config = dict(
    arch='crnn',
    stem='single',
    widths=[192, 192, 192, 192],
    rnn_width=128,
    lr=0.0022,
    one_sided=False,
    final_lr_fraction=0.1,
    weight_decay=0.0,
)
Rows from block 2 of a small self-supervised audio encoder (BEST-RQ), named by matrix and row number. Each number is 500 + 40 x the weight over its row's rms, rounded and kept within 0 to 999. All counts start at 0. Numbers have three digits each.
Before each channel's rows are labels from the 100 clips, of 14976, where the channel reaches its highest value: "strongest on" is what is common among them. Only what is clearly more common there than usual is listed. The data: babble in 24 made-up languages, each with its own sounds, syllables and stress or tones, from a formant synthesiser.
# conv: width-5 conv, stride 2 (model.blocks.2.conv.weight, 192x192x5, each kernel summed), inputs 128-191

strongest on: /d/
conv.24:464504500488463486619505520533474517472519448459535515522543431440449470462489478486536514492470561443451518559545534496512467490508454556543521550504471464470476550506528509496485526537523519

strongest on: voice: child-like voice; thin (high-pass)
conv.178:539489520506463525486530455539491457502530556459488505537522425512464503490559532449368491536549451522469501484520520520518536555534510473539484523538523521445479537483548439505430511501512553

strongest on: /s/; clipping
conv.52:490551515527475500526433561490533509484536521507487520501502486512551578501557453520521575517526515538511478460480488502506478506474506524549463515479520520490480502503417493559462508583535534

strongest on: voice: low voice; /θ/; /s/; /oʊ/
conv.69:455454485512506563432497477551482507518489588490489468504499547484529524477519495497460530430519535504549536461412440486468512492548471510524481496456488450423532538515564521490515498519510526

strongest on: clipping
conv.134:477536487527502399399543523528514486459504456478521411401484521448468489466495524507424511443498583471544493429509502478534511551466463561484466531538530522520492519460422536514517419573475534

strongest on: mains hum
conv.161:486495511521523532429511499538475582476469524487492507525553532524494533521448474545552533498560506483517508522560516527501473582511524515519530425456554498528526481531503550545488561487442454

strongest on: clipping; /ǃ/
conv.168:543486470489463399494462432524559487499443540490512495444525489481550511530529508536488543519480521495561466560546520521522454477487487497471458483453448492426501554423459486534506517538454559

strongest on: /ts/; /s/
conv.187:463514499533501481517512549504496504415455470534471485525493458538454536518464489483496541492511505561507518525437514530510594445559474483513528531473499451536538440517500516550446476470553504

strongest on: mains hum; /ǃ/
conv.72:464507478486462510526484482586494468534544422521560579539512485474393522588495526470518455422513440483475516496534498485480447499604489468486467432546516418470539463463429536578467511442471493

strongest on: muffled (low-pass)
conv.54:542513507549523517528514471512397476530575464482492507465456456450529508467537499478550417534448430466548418478500534426551444482477494491533489562521516516515509533555520479500597521554513559

strongest on: /ts/
conv.130:539490461462498518469537498522465464468475576480537486555458513535569493594491575543516480438482504495505485552499538453508465527452487405527488492435554531527488560491516470566545433473423527

strongest on: voice: low voice
conv.109:438488498468486523539506505500442506447483473414468532467437482540551499458493512542467622464533570505503449554535493513544501515515466476518536519505560499536512499450576450492463461563483501

strongest on: /ʔ/
conv.102:517535521522483509450486529487450476523483541489471466513488496535526525590471483585464519467461384549440562521514496463500450485488461487473515457483508488482566536508512454491474531525474539

strongest on: mains hum
conv.42:571567464491536531558526479491532497487486530493475561503503468460452500511525506492520422434495475534521493485476499534548505485478495484470431518470456446568543443492477487474499399522504494

strongest on: voice: high voice
conv.166:486540441600500501540513478545459499490516483427545525512505455565581528461560478490542475516516503541487474520485494477483416565592508524514511499470491534471468451564500501483529518525448505

strongest on: thin (high-pass)
conv.114:499530516500482499517524493605489469486482535443531546548485486459541522492517489510563437495468496531479503539434512564509458536475508538521418468490480440438470505499474495544430486475489572

strongest on: clipping; /b/; mains hum
conv.101:533532524514542472431564504497538464498507420573494488450532524527502524544523572568521474500512442522548466492504527476471520600485499476504509524538513494532532511463494496471487504522455469

strongest on: voice: child-like voice; quiet level
conv.33:547525517511534491501533449459461488481504519456433571498512502511475498533457479519499550410540472454563505472431527479504499471434514466485476551514571543519496531543492529437517445500495476

strongest on: muffled (low-pass)
conv.160:456423469485509540492537482515544573541416437428469521494519498430565461510518450405528502528512453519513524512486512525496550504489536513537549468503518463484442428494499561517478486540470505

strongest on: voice: deep voice
conv.97:560509496532509479487469529451484507564490569452451502493489493477519503553530520484456488510443452502482366487492491466517479470401457485464488445522478451620524514559507492437479486521424537

strongest on: voice: deep voice; muffled (low-pass)
conv.104:479454512508543485497491538543564567471530568547471530528417445496459524503519437519418480507506512509432533477431504578521519461449476534484516516515556474541458480456437440530532506520473422

strongest on: thin (high-pass)
conv.147:444472541543503517470502410495616511488444519475483501512509474519442516485515489505473520501509453494514498413475509482485522485433486558460482521516511458452583533602506518503537484515493482

strongest on: /x/; voice: high voice; thin (high-pass)
conv.89:552510509503528520564499433491518517476552557463436517598424484543498472461436498483490500501590495568452484475524465546477602494502476508524518453509449491435425536551460508500446498565457539

strongest on: voice: high voice; /ç/; /y/; /ɔɪ/
conv.4:504579456482464496434530505500483427542555516552539569530600507445502568558469579488512497446502500534467431540559515525497545552468519477452475475533471494488483425484600513521428445480519445

strongest on: /q/
conv.30:503488496491506501511522496482531466431502491527541482418476479478514499530564415489492481522491492460458498484430489521551537484443495538493502485517492473456533490455478484455495528449535593

strongest on: voice: low voice
conv.64:446430456511508521442499482490482490466465494602466452489468495545494518556477445486475483517522528499581455473503473535515485536541509432523396474464464453525402567479534569505480520407517485

strongest on: voice: low voice; /ɝ/
conv.70:529485475495510551546465541429532533419464474464543552498530478533585530416431489521511520507524530530522531445508468514562484455507467474500546585505523479501562464472517541438498416516485431

strongest on: /ts/
conv.141:406473540425525452470502564483534527493560446567503452556463468463444563521429519542497433513486472502534531471565533520505551508559512504488492485517499561495432579467475536528498568498449470

strongest on: /ǃ/
conv.164:463499458472496519508509571531536561468473510457535553443472489509484576537559506467484501534551484460502404508548397534515445459498513470484482465559445476504432522491483532520506496455440504

strongest on: clipping; mains hum
conv.140:538544525492527521548497479542476420483530473452469467496518427439516498476534521488544527608493523533507469488554472500454512483518553497522537431490472550501463470526559495537451536575438487

strongest on: /s/; thin (high-pass)
conv.61:490497454417451480576438502476452503556463448544532564490529469451530495519520499513436468489490554517544498540500503465548460434409559537564444473510498545512495481469631486505525457488546451

strongest on: voice: deep voice; mains hum
conv.36:519503547457440496481497497444471559520502473525497454448436534546497513539545510496494473456419559542574469489511508512563477453444543486546482587571513532478486505587496481583490476506484471

strongest on: /z/
conv.14:487492450568563493534539520474501469441505530470475504478572429510466538461486476521505477556555438532505452524407448516508441506468484534501481454513494452559462485450555504485577501543482490

strongest on: /z/
conv.125:422543471542489511489468543487487547557478411489490565533512449526385568455486495556486454514588483619485570551489486520532521464503526505459483466556440509464517516396444560467472511480476519

strongest on: voice: child-like voice; prosody: no stress; thin (high-pass); /a/
conv.80:499508557515553525532527443525522557524489500461513533518480426483494478492533523526510535476521396492518483459500506426517515539496515495504481418487479543501443503516526473510479588582451456

strongest on: voice: high voice; /x/; thin (high-pass); /u/
conv.119:497477505517463548478497573523553517556489615498517511490527569494492516536408488500551459436453467467492441537488509420557535530387505462506483465523486396505534483467552537458538515543453536

strongest on: /b/; clipping
conv.91:531533510583461459525448547451440503519526460519541432571522521489568503568482482489608437542477412481533402539483566458528556489537465465503453512553540524518503512499487517473515495539471569

strongest on: voice: child-like voice; /x/; thin (high-pass); /a/
conv.150:501494511527527443486578478556485493601452473557461487472524446479522467487539483475493458468558499517512518514503495484517528439447542534495531489568471545473486524509502505431459498573494515

strongest on: quiet level; /ç/; /θ/; /ɔɪ/
conv.49:492544472473495534522506514492442527469455530457498520481520485562572489521499498451471511478499507469440599502463419420507543519523489527466578492453504473521515485594483502506499550437480517

strongest on: /b/; /ʔ/
conv.65:470514507475496516517542482450469484504506508463532503460480460438486466502515513510496532551545417479530419471511535546506476551573473487506463549495572515494491521490469478509571495509542444

strongest on: /ǃ/
conv.8:506487479496526503410554499436535499456490568561459494487461560512503444477565506572463480424432565517389400490559487483478494493504555480497487450447497522586516483473498541505540461483447473

strongest on: /s/
conv.159:428499449476538458410490587478528509561503479408531512450474523485513517581467456521484514473492439514489565488500522506426498464583455552486483504518484571501510548486504434471546528562555525

strongest on: /t˭/
conv.10:447466401468530436434514476540419471495477464532519428566538529473480553541461522449489489517544474511494488484606495487477485564557564402471531480478464500512436464498496478514492510461504448